A small image classifier, trained from scratch.
Model: arch vit, norm layernorm, layers 12, width 320.
Data: trained on scattered letters and digits in many colours, 195000 training examples, 9.7 epochs.
Rows from block 5, named by matrix and row number. Rows with one number belong to one attention dimension. Each number is 500 + 40 x the weight over the matrix's rms, rounded and kept within 0 to 999. All counts start at 0. Numbers have three digits each.
# v: attention query, key and value (stacked) (model.blocks.5.attn.qkv.weight, 864x320, the v third), inputs 160-239
# proj: attention output (model.blocks.5.attn.proj.weight, 320x288, transposed), outputs 160-239
v.115:469563549486512478558494499551525481485561473466554477478560518507438541511485454491457509487474455519464482527492501483467548530475524483510540487540487538561429542547500448437497529414486500488397517500545501502465464503503495506537428505
proj.115:510528528498471524544488491484539531480528470510533518532498451437481493439466525535488544581578537513485475501466528546558529563555492535452482493526533519549596517499504458516555489527541478471479504559523514490484587536501516500462496503
v.116:535488532500495587473456424477501453521471526486466485512463492509514529561485468582579498487510452485566487469560607438467551489610573498478461401413519463510485538529503534563494516535576534484451449449513494424544449542473499499440452413
proj.116:526474488486496506516489483503443576455550515555507500453453477586472489459433490500513510485628549496419493495464448487544416429385500566574483526474503443568544519548556489505410415444350532518535459489576478414461509492548547512485471529
v.117:514524531465528506561496474552451504515554500519425613528625481517523518487468500464507482551471466511527537565539556492499422499501488517490512511527573550596540594462464440442548477520529486462423483513452494560513479487428518510462436517
proj.117:534431520516509510481518429466517522499532479494543518476524476461544506580522473490457554515475511498488501509619507543560497551517582528474476532506531461458483497451626515510473501475569485492504506460506528471520454424522568468495505500
v.118:485514471541508483476532514446517600475469517511532485500521522448557475494477475453457581523454516441523520526575486521475478569508445466493442521540539558505449489472494464505486425593489489534468540419586506438485469497449537435529475489
proj.118:535525503442602524466519507439461480479527492494523444479447515512503459521439549446530448533519482492510473466491582484514546446554426526466427528454510508502505518513527541460457469506463507443494498543509436472499509516471408464459489434
v.119:526532506546469499523482559508510489526564447524435534516465574535520489514513522532517518535495482511480476500454486493507479517493562459501384454513471527482451427481513447602426498504513540484519425462478486512552566548514569452493506514
proj.119:458578490435509489497538453596444527456499490433475488424493509515512503514485504543526528425503552446519528490495514525526426481500548499538515549488517463471529497546410451544532510526525534550521557572505527481553541469471450460513457501
v.120:557534537439522520559508421520484489515454535475469495485506563468487484515536504511508516541488567503457469431476484486455442527463503545440538484516446495433451471461506583477480537489505527452491477490452479544528529517473534511507459478
proj.120:514525445568561563484473555535479520532468497462447432557517503513482491528509479519503538516536450532472515488457514539454470458506468508551447507494502497461511480549552491505504518540571494454487522485518484503505463565541497511525506491
v.121:483440475432409488487509427485486495558573466487475568503508379505412419466529477540598509507480481508571476377521534434580498448475482545417548471529509444499489470526530522604495586501467461543453476390501507481477430548525528435509448536
proj.121:504520462575522415510477507470491458489492493511552482475528421506553477494526547451460520532480499505387560469482480531488484465492522456502474472444531488484478497496482477503450511417564521467549586499552510587500503544533502572491469481
v.122:545507471510442562482470519519513502480490496515535516484512518519510420511491441460567485491497433530525506466504481529483477465475479505496528477529493501506538526508528542528463473534490444553539498485493546518512543473512462488481438545
proj.122:486516434466486479478443443478497467503488539483473482485477428425526517459477485522543466576507513525461500467506474518502490517490513501520534502560442542515490521466514515459492499566510505469499514553470435534458520459523494481496508530
v.123:464525503457532534473539555472490487519477500441493579554454441526523488522494531559492550425541542562540528510489436549469475488517520537519525480479456509517569447551538511435507495470499515563564493514501481534480469504525566612475572488
proj.123:481604467511496521489502502523497503439417462507489471511503512479468538533552493547492440523494501497492551427523524507565534583394454476605504534488496507564484481504559530460485452512558509505539560538490558520507514504460466513497495448
v.124:481443569474479500549457489508546476463452502411475561454521473527478531504528493514500473486552499516491487466466474526510485508446508513532442488529568519471504520505454524486535466452497523455549513515559539452579550493482489472506506451
proj.124:549541483491527535500522530503518477470444483501512496484525548509535526503497535576471411507473502530499548496512565515486504550474552481573488473482461441476497448509502472491447497488515461476472413485482477566506524533507477485470491538
v.125:539469542515546474503511460498509497530582497493506514533476552504544529524533547470475434492422482511493571531456451510515440457547449484451524571498474490509510447487559496476488498498434473438522476485459464525511521588539494542541540554
proj.125:446539542500517518503488517486523554490519463534578481540517563523571485523510438459485537565437437531536476493502501518461502537516497518438469501575479510471544443570473532569538552545559553483494581491423479531486459460451459487506527489
v.126:540489498556447571492488471461539613573497478481491542584556516509500526512540529476542444488475512478558460491503534441517559430554555524475503508624487524471525608490590475535519468476494478481492517535471507434498413468455502439448499497
proj.126:484528520536523439442512462532457470584488487456425514507474399517459469523523475538540539516584512507508536518517448480458505470467488461517532524425527441482506491540411485446508468553514538499510463508502518446538505490509557520591469589
v.127:540478488568510526469542468522507471511503549557529547523499480448494551459490464486462527512424544515488480510411587501555510511443558499491437510511468516525531476497420464509515507520586509542503532505475447511537545469506532458532458542
proj.127:518521399447446508523495548528530523441508451525459506424544503485541484464515464518522505471394533443442477545599495566516557592455511519541508518508530461403526558444478467433562496547494495544510554512477518485481455448508540561521470457
v.128:505540460504540458471515521477557492515523488612605449536460505464509523471456455421463523450457523497536520480465535475563527480487472483477542495499518470465473526476479524522487494552538529469434520481509558502454446588563538570534463461
proj.128:496533452463551476455520543475524524415524542485465554484460630479549517477523509511481540550556506546531555535409527510463600366504491508549484533507519604532527457471499515465496533570456504467555481544479504491476534515506475495539567459
v.129:514508526514551528491435537508498452504523553534492468502525568505491463434522487444486503441543465491517530519516490465458513493541514527532470538466483502463437495497495596451457565561466510492448470608481516541510493471467530469452519539
proj.129:507504453507474510473557498462504508483460467484535459456445513496520520514502514513518474546571522507563466452518405487513475479459524574518464478513519601480496471518511496499489504511515531489489533424490507486416528469521535479515532439
v.130:557437550528529495527466485573509468451481495510546474484459494520566539473524488517545522531551452499536509476456513446508504404463480527497543505514480400519520458513524570485485499549500582509465515452531526479482537521438437584485500500
proj.130:465541429493603486540494528494512499550490406469430513430456529538491567486568549542541467480565549560514420454502513463482525439546510547480518545465524461466529484534534446543467488518457530433526486408535468520520520533509552498583534416
v.131:596521509425534478542444501501546487517496464580519512522478517537509516480465531503474499558442512470423567490509491471527436514499513589539510514501449544464523438516521491500496504471509531482457452522541496537399496501506519434507504484
proj.131:460515521471490446500562526514565449482499430459498506493524464445489562433583569534455548528497499517524491518500482525448556495510466582454425506453533580553488545557473501517536562460516477449507537518560467514500507426501471496515546511
v.132:485505505490516528571471449495418544509461558383586506465489578421535517502492535468482525533486531506453511520468559405498502453483427477497525463455493472595544581456543465450542524527528498535443431498454519566430509503446520533550512445
proj.132:552491495520480526460513528440459490485485556494454483558513482516546460536520469442472513566489527472545527552536504597493569481481574518455498511603464508502542487493554496511438451621510505490518478492509440497509484482474498520530477492
v.133:543522579437509528493525485548475452451498552403486581482586417483421507543541515531505481514457440522517428488527487437415545530535484499440472421481508519550525553473533472483510503531513489609551507531497470492528447526530481595516559460
proj.133:465448492556526461506433465433499506425469406483524538483505533562483508480571433447488437507558570516528485495507538505521464540444529522578534457527498451498536544573564397494477615483493528454441516460481520436564470538463521594471505543
v.134:534485513453514501453460504486467500461480497440421560430525501526454455442502481460512555520533494454491465512456509554494469583473504538546473439480457482527442474399446423495445584516484444577568437527562498530559522542504459562495464516
proj.134:489533477472458490473508534509514560460540492480506536443517588519561528500525510533455519441406471499494581506537523567505463512485482472496501516519518512402477541498531451538493459462456539573433486490429468454495477436548509484497590498
v.135:468518513471543471527566468467565533590503489522508508465479504544494485475485566518505511497374529526471434497522595428557533537548420559440481558515534466461537512551421512517519402501541616589468477539416508501492465518492487481452522487
proj.135:498475441422530464487525428502537532500462475470459517471419585470479472506494527482515464546569519595496545510471453481482498572460591464495465526463479483478416517544517496549475465493495505419532592478568557528570519505477461469518463520
v.136:522541578531542417519503510478509511512531500387509524502451427498520463493513525487479519538515578516455548524506450455492487480608616532497486467568556449477485521486474495449431529428491558475415480486510461401429461457415511423527470512
proj.136:534466474486499512487544500519617415545464500539518418535533520493476491535455515541500466578512547479459527501546489452556522437483458564522471515550476479482517488494475505522498430493452440481545447452518550484485495447473492461529503461
v.137:456475477521431475537475464605562492485528463553517538502483438471514476443543555477459525512485481551557499477576484508520569488546400499435513497513574502549538558455510496429525554493504531435530572477499545430526572461494471623429509448
proj.137:505430547569535454531496484438485484463492460513540483444549503402443466522510454510491446455545531485509494413589492504573445507467544536393490477534514463513487452524534442548437452464457502535474566466533508436510448492429450504505473535
v.138:513454528530550504507404492609474489464468502478550552513527550540543512588471491505426478503506425499558458438555526487486520516498489572456521499447531465543420445526551528525469533507509533552562457536487530564504537509510539440470449487
proj.138:473517410425552565481515516473479520443495569505541462546524498552487556520521501552443440505448572532532529445487464530503473499484494469465514452508515495533568498526475463489523512535472538462539568500529470560456533418482492498486541541
v.139:528426479506501564482509505502519526553476455462473551427428515464439517470490529556490488533513540436460519498516534559498401520481477530463456479501468474520495488477503534478465580509483436480528471445563529491530523564497482457503517586
proj.139:461526483573557548518550480507486522500502456519579502499438567465513477495451437497501532525509494493555552527481476468474514494559555467468487482513555446533455422534427548490591502563492559461492506592538458581442521540442432490545532569
v.140:448442474440508479507625525425506454581514468477481554502498478493436462479429555510552542530465486579518425474430556507527477481474425482531555449443455484511567468479454460511540524496404547575527527559545475510482461508516472589481518587
proj.140:494547495499502464573431418548561515509533470535492522438556472575451471487477482507548513468485496449446509462393520409469481624453499444525577529474456521492469457536491567559509516423530538481538493548513502570416512508457547470575479475
v.141:535456491542490505554475435470492446500481488473524502439539478522498542464403520533461486529503492516525494508434472519465469493448495545470496521463446472433490452517502551441486507513419502438501506514597487523530459489465527525426493513
proj.141:489489469457535514522401528436518472588439478499567514574446439490515575486502539485486463522550482533505548467432464482440496500491472585523485507469537546553547453513550528446466532460519489453483554528499496605427559516519446510525602549
v.142:525475521538502478467503503541469500491578509489487525489485425509501503464549482408506479496549562512457449550484498429452483487425490530508472528500503452489466454501535434476529479473490509507579449542493521532499554564561470539496487542
proj.142:470508482447507467503413503470448499568415442482445566443470523423432560547510488504460465499550483495446539455516532444519496509571453498501521455555512530501534448537505502468425621458529487511485552470453464423560560452466499496557505452
v.143:535554476451520565607483575529542499468491543505448485514510490470549524514507458497434456545533474491524565470518556431508482465512539460510421454443442495522445481477562528534444488554566587519579495557497534506497451524492549548492475485
proj.143:498525550542521553444416433489478514506571445490463413449553526513527441471551488540492544486572494551474475461553505513405420469470532438502495530553559484535533508571570514435474480539513530482479438536433513451509582518468476477452483563
v.144:344518478499474496464540510464532481553464447419505517507503495530519523464499522521505467422512491441490521539461467524501488523500502532487532458520543509515540522498498415531458495512532575520528454479585465527416514497476426545518531498
proj.144:528516541507469497528455542491517480522484459498561468501475478499458469546536454457476502469556488556482544515576553462481553440512559474554452509461481488482453507485502454462542555438459524449562468493469501476489516554468490499496474476
v.145:518516468454518469498511425556469472509481576481508582476529546498477537478498483515516571455516501504525484527483601476522544494528487490444448543568519562540420465488484502517429530569540525534460548479523534580446558442490503534542469519
proj.145:486495501495524543545575533550529478375485441461545501535494491406523483540529453452466522527438487550511557513511477472482515540513551447473473509493542556501520536430511448490489513404502447475566566432455501606518511521474504486477424416
v.146:484576507442489452522433458410533533534468442523502534490512577443586511536509523487487489489490547558504536483485506493507465503575524396483483560481505559474550478451458475512493536500521445513503459533461509509515510497496479488429557464
proj.146:478489537484481532511579526490487496402477501574523463487550520535447486451524468505485424455440464512536472536540425573529481523500439584545509539564454488517510480552480497517490443592464565477483496571510546513518458493530482474516469474
v.147:509477487523469538528508492457555495519472511516540541419512486575551462592537429506455466506462569492527488469556505512499523493507553472480506465454522464538463483462488405363520519448526500518495537425502503525533481521501451543503400441
proj.147:498433446490528397529465521483503515570479563503418484511509475489479484534452514472531516473521582470517503537466509492473511609501543512504600563517440516483565530481537481433402420469498482416478525567524486478490445453488563478404498460
v.148:515487485451424466502479519547538437508540499509495541463528511532518511477487508518459540605527490508494502479478486545523478505476541488579463560497518453531537526526420516530507427477474460478440522507445533468518476497506547512446587526
proj.148:493481436465521604504509479467492508541524525571578514506508461537453547448487518551605472452466624495484478549515539565565455512503474533440445400388566494516502479566530522521537456564552425534514476530463473480510536525462428495483496620
v.149:519554506385491469465476515470570513453477467466431489525429491467505505470512453465410537524561498497419530435478478452542565407502510516554476541572498486455491449500496470520506518554522536408607509513568498510480556508457427526471463418
proj.149:554465479499498400446501580497548460451464470434550460418486559430499502469487423494480502460559462538438500484552530457545507515518450529516626504431489487581522559444476491519520514477442545455447476539534522485548507478533505500447514550
v.150:505520477558453499535463567534545545481485545465470564527466435522460516472473498501560528504561472521533531545489455494554496535458486496439517466408415504421546510502511553447490493513421526496530495437517485522435450512495523527544501422
proj.150:546505490511499508462506512484524499518485478412542441530522455494526516484464526527541553504505481518505409472570515530499556528547557525498494538441441460544514498527497538510533505532549434537433516552427527463412538452545517452533529491
v.151:482530520465509469522450529502482464555603487464513524543460522516543432464569439445571546470507529543533447510500454548495488426492472511516533539519524516463440491547540537543544490538509507501512501586441528554450492416533459493441471517
proj.151:519481529512384482554504428473541490479479546559511508485507495521535484546499427484536475473438515499552538423506542503431522534467466425526464522531499524508465475550420491509480553525495457478407507548546577490482394626486470392515505474
v.152:549462545467485466500497448510455545535438540534497591497480439461498500561466599543513494500467520450491454490533534439529405530524512501462486466473464553485561512511535508452526434511469543513516457529503508458511417442501514552480469513
proj.152:468508472489585584504461449446474513492511427502478458493479496560516495529541543542482520514473472557540550480471444486536507537479463494502385535452528512466525474510520557473497466497483495534542533470418427465465498453495451464464521517
v.153:485516511442514493542536467523445512483411430562590433539503503552492463521503503495473585505475376495589533470533508547481511519534523368502425485469476554510500482526437417451596477498531539492478457475574442517490544443402512529513549517
proj.153:496475567512529452424533550470551507501451494497489509466499526483508489576508527597459468557544431494490525416540438502521488582548502524487511473531490486414567472520481487581522535500497461516483521526482490580549533482502456509443420462
v.154:489566512550578541545496504473456467465536440511469500511530491511531464455488386528555496505534526504587523481502550469460511490506420542479489526484529485507458508457453457514544475568530514528506495473434478490496411433488509509448485507
proj.154:545529570551538519493490465473513556513542474452529485506523457513513449437544541445519525413475469473518480505485469509489550516483563446504460458541519454479482525513441482488499570487448460489423516482543484493486478494545495418471430444
v.155:517434383439544528515494534476403490481493470546468500520446423527489514576477511543538573521509440472447496401449384400499541435523545460474536549555453497564470488489496498496465483551524529561527505535428525537540449465630488434500471478
proj.155:481493486537515434500509491547391514485511509435488531526515491597515458523439477446531470477541438549461552576449558484535461522511478581438471526440490522515528533563509484566512525439506379555447502504441458508500471544538591434523478533
v.156:465548430498435552420502499585482520470550478533473479542529410546432575519439486532534460572509525555517485452504532524496528470521473536483546507506486460459519488402578515457421502527508526476472411450501547554441435500580526462485544474
proj.156:513491484520544451498554537504540494490494407440481525461477433530520418487509475483505588457481500469469483536570505422537559499520561496542522458534552541512459479522441471453464544534510520474519500487517487514506453466488506494513528488
v.157:446468554486488484524537521558513475513515490537545478517413456467420528473560424494471540547489493523518586507450506538572500470479540464543544491502502493530502488404474442474484427476498444547537550445515434481518475530579462523473538497
proj.157:536493501503533515439474459473490538596459513454452454483513498492491535568507534478594432494512532504397470538507509464557477535556485564556520536427485532520556532550472478483492525594454561460504444505522500479529439480517517467490557534
v.158:453471498496491526515481460500546484485577585484549500467482512534588534465496458476509475461550558456481477512530543503437498500440537514500528515494471493475537506431468538516513488561585416546415483516561541491463515472593469488479385462
proj.158:502468588546458440481488539464494442398591472442486466445570504485491487482447512512519454529532543529558514491498477502486584572554520469511470490488533484475462587499548449568474548481483452551481459516506500436482481503474473453531524552
v.159:514501482476451460543544491502486518486594463463515496513513501533528475416496512431526540485547523567466498578462619497474456424488476496481512457474482502459407539510500495488444420498468516536563528467465490516460540516445510520490468505
proj.159:465479502493454531519573466491514478502438535451471491542470520513449472529425442408539501520511525477446497552506557481520459510502517483472497486511494556477513530562522414466528474552483456563493510475430504475456493459488519493485497460
v.160:399554495515504488564528499476474532520484477512506486583449556493529530531539500465484436515541549504577532565474471502451496503437438484503514484438555488500476495535439517539457497488532440555466539561486495523538513526489542559452591462
proj.160:438526495516463546514505420506569458550477480513476491521446489506459560454446517530579558508539510528519501508467558492497580424535490514487553466572503413508559510534453543526502466527472474445505485491556653527507507541521452600518534463
v.161:498506497500440515502479459499537509486532575489541536483487451502545513510453495518489535510425450526492544500458504529449479485504434534507523529449460435484510485511440513538434475580481559462528512531518521576434497522480569489466468490
proj.161:507550571497488459543495538494466465499507498447496464513495460442511570417512505461500541429562494434536490493503530495566486502503463496456553508519497523478490485539466487503519403453501480534495490494518533477546457496548420443497547491
v.162:490526469453496541551513525508433513497520534473503538416460500505490538508565504525490518543510478557548533522561480509555589494510468539511539488480546564498498479477448422461435540428405489511475493487554479601497474487455539474428423416
proj.162:586490488421597496498488520433516508532540470472501486530519488443468489528510560563502412454459435507454469471477506518518496492504531532508467510475430556518580518575488519509475486505464525577488598501545469466431498527527570514513478547
v.163:480497499535474522501444524462516526498511404496495463478516456560468484505542453463494562522521521538437472477548487480515471505456490604514485542550452543516537458510512489502511491408453551479565459532549473519509551503487516508434565587
proj.163:489507577502567526407484436554577523399529458411441538494497576470422465480505510555492551494504542513479506491506475554498518432493460445573455469534465502358520504544540528515515425539515483469509567467533511514491493461512404495520524556
v.164:448480532534508460451425505456547551475425514466477535472473484438442485483505454536502487509506470532497500479524541529471514478558456541474493559484471508562500515440398497547440454490510497507544491480404500496501448434513579499448470468
proj.164:446485535547529520522455536517527440476567466468479431578547486514483547477468451453369543538558509463489523465515496502563458510394473567461476511545526472479529480449519542507440540479483480435459558490464538587459504534527429506485489481
v.165:510477529490505519510511433558442469524563553486502533558471534478548489514492500448515495437529558497489500509459516505481475515557495477473502491414487539483490495486515464525497551558502480510463483511498449535503493432494506528478415563
proj.165:452522508493499513486489491499543480490556452506484493471462523563565526532482523519509517509558499518494524492500444489474511439550404416534483494525532470478541520627454546474491488493519518499477487521542568380439519499448395441584464474
v.166:493570571518536459491463493465512468548450453516536468511475570516431513471548479455493535541457497474509469441502490477478497540481528424593514557504518511450503534443499452511526520502478469515542549489442544565517525518402485541558419509
proj.166:483484445508473480481550490483489494455435521579486508476512466485488536513574488505509533528516515442539503470500452500476499580470441500490492460568491452525374510545577538545493452562483494512490454502490516487561534560511447513422481477
v.167:510564541479457448420518555520521570558545475494453523479553515464548447522513491525423466444497521490506560500464526563489495498486490495455515474442499472530508536499530547568495483547480546556557474482481515542422452497553439549518440514
proj.167:506546504493500531501527486526537499434451466439534419447523520494487452484565493439480575495479530556575470559529477457470519475527527521509493521506501558483457488466467473476559516475455525439516507516456477448486461475542519518527507461
v.168:494489560556536509496484529508529546431497519475458512473494508454492429513529500517487488549463508446531471542545541534467392497472447491491495483555537416535494408611483482555505474490478532515492496534477473548511469480562471477460497567
proj.168:527524551502477500532502439472465578571556502500559499525524565455539488525536495451525475385409538474481475423514452464503476515543501463492516549550490557480575528561490529433487478519493489523603473452547498518471480476446580537501573500
v.169:493436518445514500490481514525412480485543478484540443486502493492492536429527514479445553517519459506436528595502416517469602532516465501472490432485498449476481481435463539525426505505469482577461503533450491507484485486478550456471512527
proj.169:545506477521434509510576427514533447414551554488494474535570548519471546544471511523479472507404451490507522502530584513462503502452558507525458458430521494479497486515452557479539483488480474455474560495546510553471489463481480465576469434
v.170:541428435528549527411488476393485459508513516471495546504441515463459499488529485503418470496478455491418487524492509545513535495501491492585544471497544535437527433538568585482551557459532489491493513526540509579482485559474574501585480504
proj.170:578532478499471460494494451582467513502470481544533482494462437529592523490497533533491491487442494567500514513463492465450564493463509479453455487530462425470519552472561497460491473514529516502528491468547516473475446429494522492467493507
v.171:474464436500465515440452529495526542508475531541525464539509517499521588500545511517496495410538496485491506437456503476473485546487438473458497447503494472570490531467515505612485551515506476551500468592476501513460429521459529577439530424
proj.171:479530504492526528515489454526475499562548479570486533564480536443479504419552517478568492584487488508514486470473500531491535461561498485566531494465481515541377446469473428521563484514449497552513518486417561540526438515604532515530472496
v.172:491547521426440534507549471494514519441493497515494490461462465516438505578536424477502487501477463542536511510436483482530530526464508507482475433521453525519493488472493476453457435450529495576431526511542511454541493452445498505484421466
proj.172:520493501436594470562450467516482584478545519382474464503551465488496502563488537496514424485491531520449478503495601488491513513497568546460569535464530495435519496543540448396506510468506463481552494461495491554558530490497478452475494542
v.173:548456473526494486472534525458507510455513509436510526553514507501580427515569402447590547549485505497479532508542490517469524481470475502502498521503435521498456541493466533501515501519501437438541481527547472491484500474522510501505435519
proj.173:520498518553454566487516473497551448543590457408442546542470512456499510481441510474519534472550473471510483511527528477554475495496512448485487573483504477464442587430525554562419528493523418515437462475473567427423542513539484452463479520
v.174:497491473484401518447524491459548479474474506496560519471552459513497530467531530497472499537509435555511576496427532585536501455541537510540492520511476489547420473487559483445495518495528527477493497479474425443513539492389512449519520518
proj.174:500484493549520482524503572462520501435480518396518386469496492441515513489461462516503404446501533482478502466499575463492491576495490538447508505550539536452497510475462518501497511544530561474436517521459517531487506503522472502519445380
v.175:489464454436440501545516493421526435505533470458486499499521473493458539601463484507541564509469484561485542446457473487492491499490490552520469465521541473514438465506493523518552449527448530483495470534550515489495506513485538470509508430
proj.175:499511530547479434522504533561514529449502560438544502552539491466533428537469540500550503501529504493497404502505554555543519534487508519548479420508510545501478500469520503547471533512485429506484544531528526510466445501518582447443473468
v.176:498439470454462462535402521537501539506437533571557532483455470513517534539526472507467528494507413476474484464477469414459507579529537523433550450484513593494445514467472491489485598495452437530516547523487562471501407485510541482559420490
proj.176:444507474551583536504418516496520468454522498382499529570512461512514474580467534465521501562400561493511521469430529437484481514462510563542465530493518485461535488481507514419433460505482507438515569503496460549468520440529481522543579512
v.177:572464442528526536507473562513488520477500462525495510385472560476525505467464423493448524535601571459538419443508535448505475488511509540496446571574427526454461490501511515514531499570518475504537505498422475544484534572518534528487498555
proj.177:426439538530489459482525516538495528411509481513456485514528449466508512500502483511540509521506514477472493598463415523523545495491486526456570490408589538566529526484498542505523516534446454554415545507533473570499446459431432502527556537
v.178:562544480538583578465484520470493403429571496514544564547495484510506543452480526471473495492522511412490456498611481566538436499503583460479491532495444463517554520521491537523534412423531507494566500569458511606505506536520594447493489569
proj.178:525488472444515481470582540543485504389490564461520443510542514564498482463485457489426381549436458511541615522416491592525469519473503517458514513507487531479426562461594556475488534608506343502587455522501478551480472449482506444509509545
v.179:482563584546564531481503465499531472498542458628419440465514515493531509520511518454504537486551508489447471505498541448449535571452383522434484516469430601519495420470472526524442528534489542495536549488467530516490442508576502582501528470
proj.179:498516506446526536437457473547482556501496463447529578484493522521574448598532463463512609520503563493494447525496500503433513471482508490522552506481476513562522562533407485442522504504482536529546520462486519492534479510460466483531502552
v.180:445525562600500484519537469504556571513482495522489423544511570499516461448523544450458538519549457546547504545484552447499538570486558534431488443484452461511458496486425427489541493488492524472456513501437557475507466530471421492477532505
proj.180:463434498552424485491472460479522519523509526497499524504529528505497537537413465510521479545550473483489473545570491558487480510535471494520537507440452454501541559490507454494519514511502460507545582501537528549523471494520496513457444489
v.181:474468566517525542539580569423553519496485438529540533510523440457467504535499519519506431477425520576521531497570475512463544531512519539511531474472528450477591474490563463480471434465497565541544529469466515477456483487483535520444495373
proj.181:479506544461522518570476532478470523464494489512437491533496548495458501481498548519561477534483521560527474471494487442576559533508497465438470553476467580486574536483481435429496480512458506506523553488492568545522439408475555562522547544
v.182:519593482473498471538555461530534475500554515404558481518498551502479503489493470515461382516464518557476540585506540494458499522433553499470500388418463592468501490429436525460486468457489499463472488528461537535484513458490495422451527493
proj.182:474473492473484548522485474552545481487453410496501536454556500493525477547461527454448488533407543487482424522612563513600470446541525585496506555486533544440515479540511474564465578454485491470534529546485556520484588523510527493418465528
v.183:571523487480531505433518514501546526517548538460480556525473440510539522517536531587458513481456506492470478487502500509540469497488480505512575559500539521468474479466519479481525516495522518522498484537515511538534503517530443488411494489
proj.183:451501503514434482510530509511464492454469459482568527509563478454504517416541492491501461476447547555511574510558523502445572493501500459472539452480490510460491468475455502434560470564531500491475437510479469483511514502438551523424552478
v.184:533485483494496512515644496509546505462498480473525537512468509502534542447471497489494521504532542517526505514522466527569480480433513464480520528503575505486511538562423530539547453489477476498502464547525451586455499554488448478514529488
proj.184:487538551510412496535446430543565438537429452537493465500485527401433451380537503448518492493520515612559465502530560509479571413472506488479429529497515460484373507509557514564535521466556485549471506533559453484501543555535512522469541511
v.185:536511543500469530445514560437501444507476456395494456574489520538512472553474456515499508561508449505507479493472476493510492493511522505477487462442459455541488472425431487503526525513416458423519526497515519581450490472444537411427486421
proj.185:466518438485507578546505558538553476506552497476513517492464525554505521457439558515494497530518494489506428569541484415486516469436440499484567501478519513498505446467542538511465414500497489465412552499511521467496563479462536476457464459
v.186:445528461454533541531523571499480452549471513499485512513463532467511452472518489509481511532466524507543508463491492499602555448527503399446499483488518450536495490515519530489524548479571538524563441509516496479507435512454453516524524514
proj.186:498563480467511516505529487495425500555445510539549485502446526405466574440444503558468465502546393562570475491472535446509495481496430532476507559442451531575487499385466538508482500367424474470518508619527576568460459538492477481534474496
v.187:420440497473519502508514606483451465494444484443513470437491455435476478576521478568496495539469503518439457471482470472476495476503461472477570450512482483560497502513468530454539517544519470502479490519458518517510543457561554475576532503
proj.187:490521486493532527597564438497533546469504542458479514552527532512516493482468562479478492554460465557553504537523471550545452445507532532504581507529526540416518454550523503497444455464455490464568558447503504554501487487511620498490559521
v.188:472443551554489530495506575468463509520480511540536478521528457590457526514478515514579529497545474488496454483546445505461525524516505537508472541558495420446505551480592463480523465545561518533524550495626422511509455541557451470469514483
proj.188:506529495549588504559441469465526461487500476503450472476453481533511475514470528566453518425624481500458508490416395522538541471550471587503470452458524466568478427469497516494520535501469501501509533456558530505458492497482534496462528486
v.189:475538506484500517552514468464538539475461534517540596436498510475423506571500420437581481536510476588486445511518483417557557524397524478476503497506524533453508548485487413384564537469580478530502515496452603512504499456456494510537502509
proj.189:520493501546560473470450474522505478429489476487540455467477479489513542588379472473468487505458524472501515483548421470536525494487499554522549570529489458470596423498516532439485550481542536553454430493533539458494471516433575472450496561
v.190:497502433434510553552462506523514499537531465443514497492518535652518461458483500559494483553513509456464512532491461551506545460496586532441485567474511526541501468554451455558495533556456514489444513425575497479448543524479506455507586500
proj.190:475545525491562511473484532468421558583499489470487523497467581520423510554525466536543511384504490514552502506513533380511521487439454462475484498529435510505523470500482504423488474478523451504601471501530465460539515543426525495535487483
v.191:500450468453575549476551508515506487508513458502575477569500532518360539488496529482511433475499522491511436516548517502398512546384575486524532430491502552518506485495571535475484461479535512531467512452477537497568533457510586477482483480
proj.191:451517475416550580566488466520437530474501499562441487539430523490508510471509506501540569507414439462557558490471484500492512496501477538462502609506505508551491507504472524530411544420523467522468558491468450550489500500460510521494525494
v.192:489560488544498598509532566506509435556476515509527450466586509506500442565538524547561494477477458477519459392487562522426543591531512552440487449525461511497487483470501443525550485553580523501541496504524518481494530359513429468538487497
proj.192:547448508524452562568470553519541519444535478476455493592494459515545516478539554561471493564576466527483548537515493516447510481497482480497491471507504524467414452516485523576433583494510482468445491432411510502428622569556542487438495558
v.193:487536518517559499467614487501483459464442472455565560495582478468559467506508563522440525528560527471570459504544495504522530463464520486495490487579467493554491509470512515456453518518530516546524450528473468533433491528440494550495483520
proj.193:507525500434483526424526453485539539465461395534450464517538470483509436517489517555487466499429516497525456492405502440501472493579451547517556564530458536523497519537455495546487497549539547499511493531463441525461560418556470417463527546
v.194:523454545429519521467528565500508486507489505588550482479515488521473479494458420500524493490505499531541428506521525534505453552483474469563520432504482516489486517465419487480489530475507474514522515547487544566507459545537491540503497522
proj.194:436470487493488538487496509456602428516580475518432489511519555435523475475491541564530456500494517479424448493459568518494458515470574553484532458515491510489436512410574486521514496464466493503489498518468510457544488534448508491520461527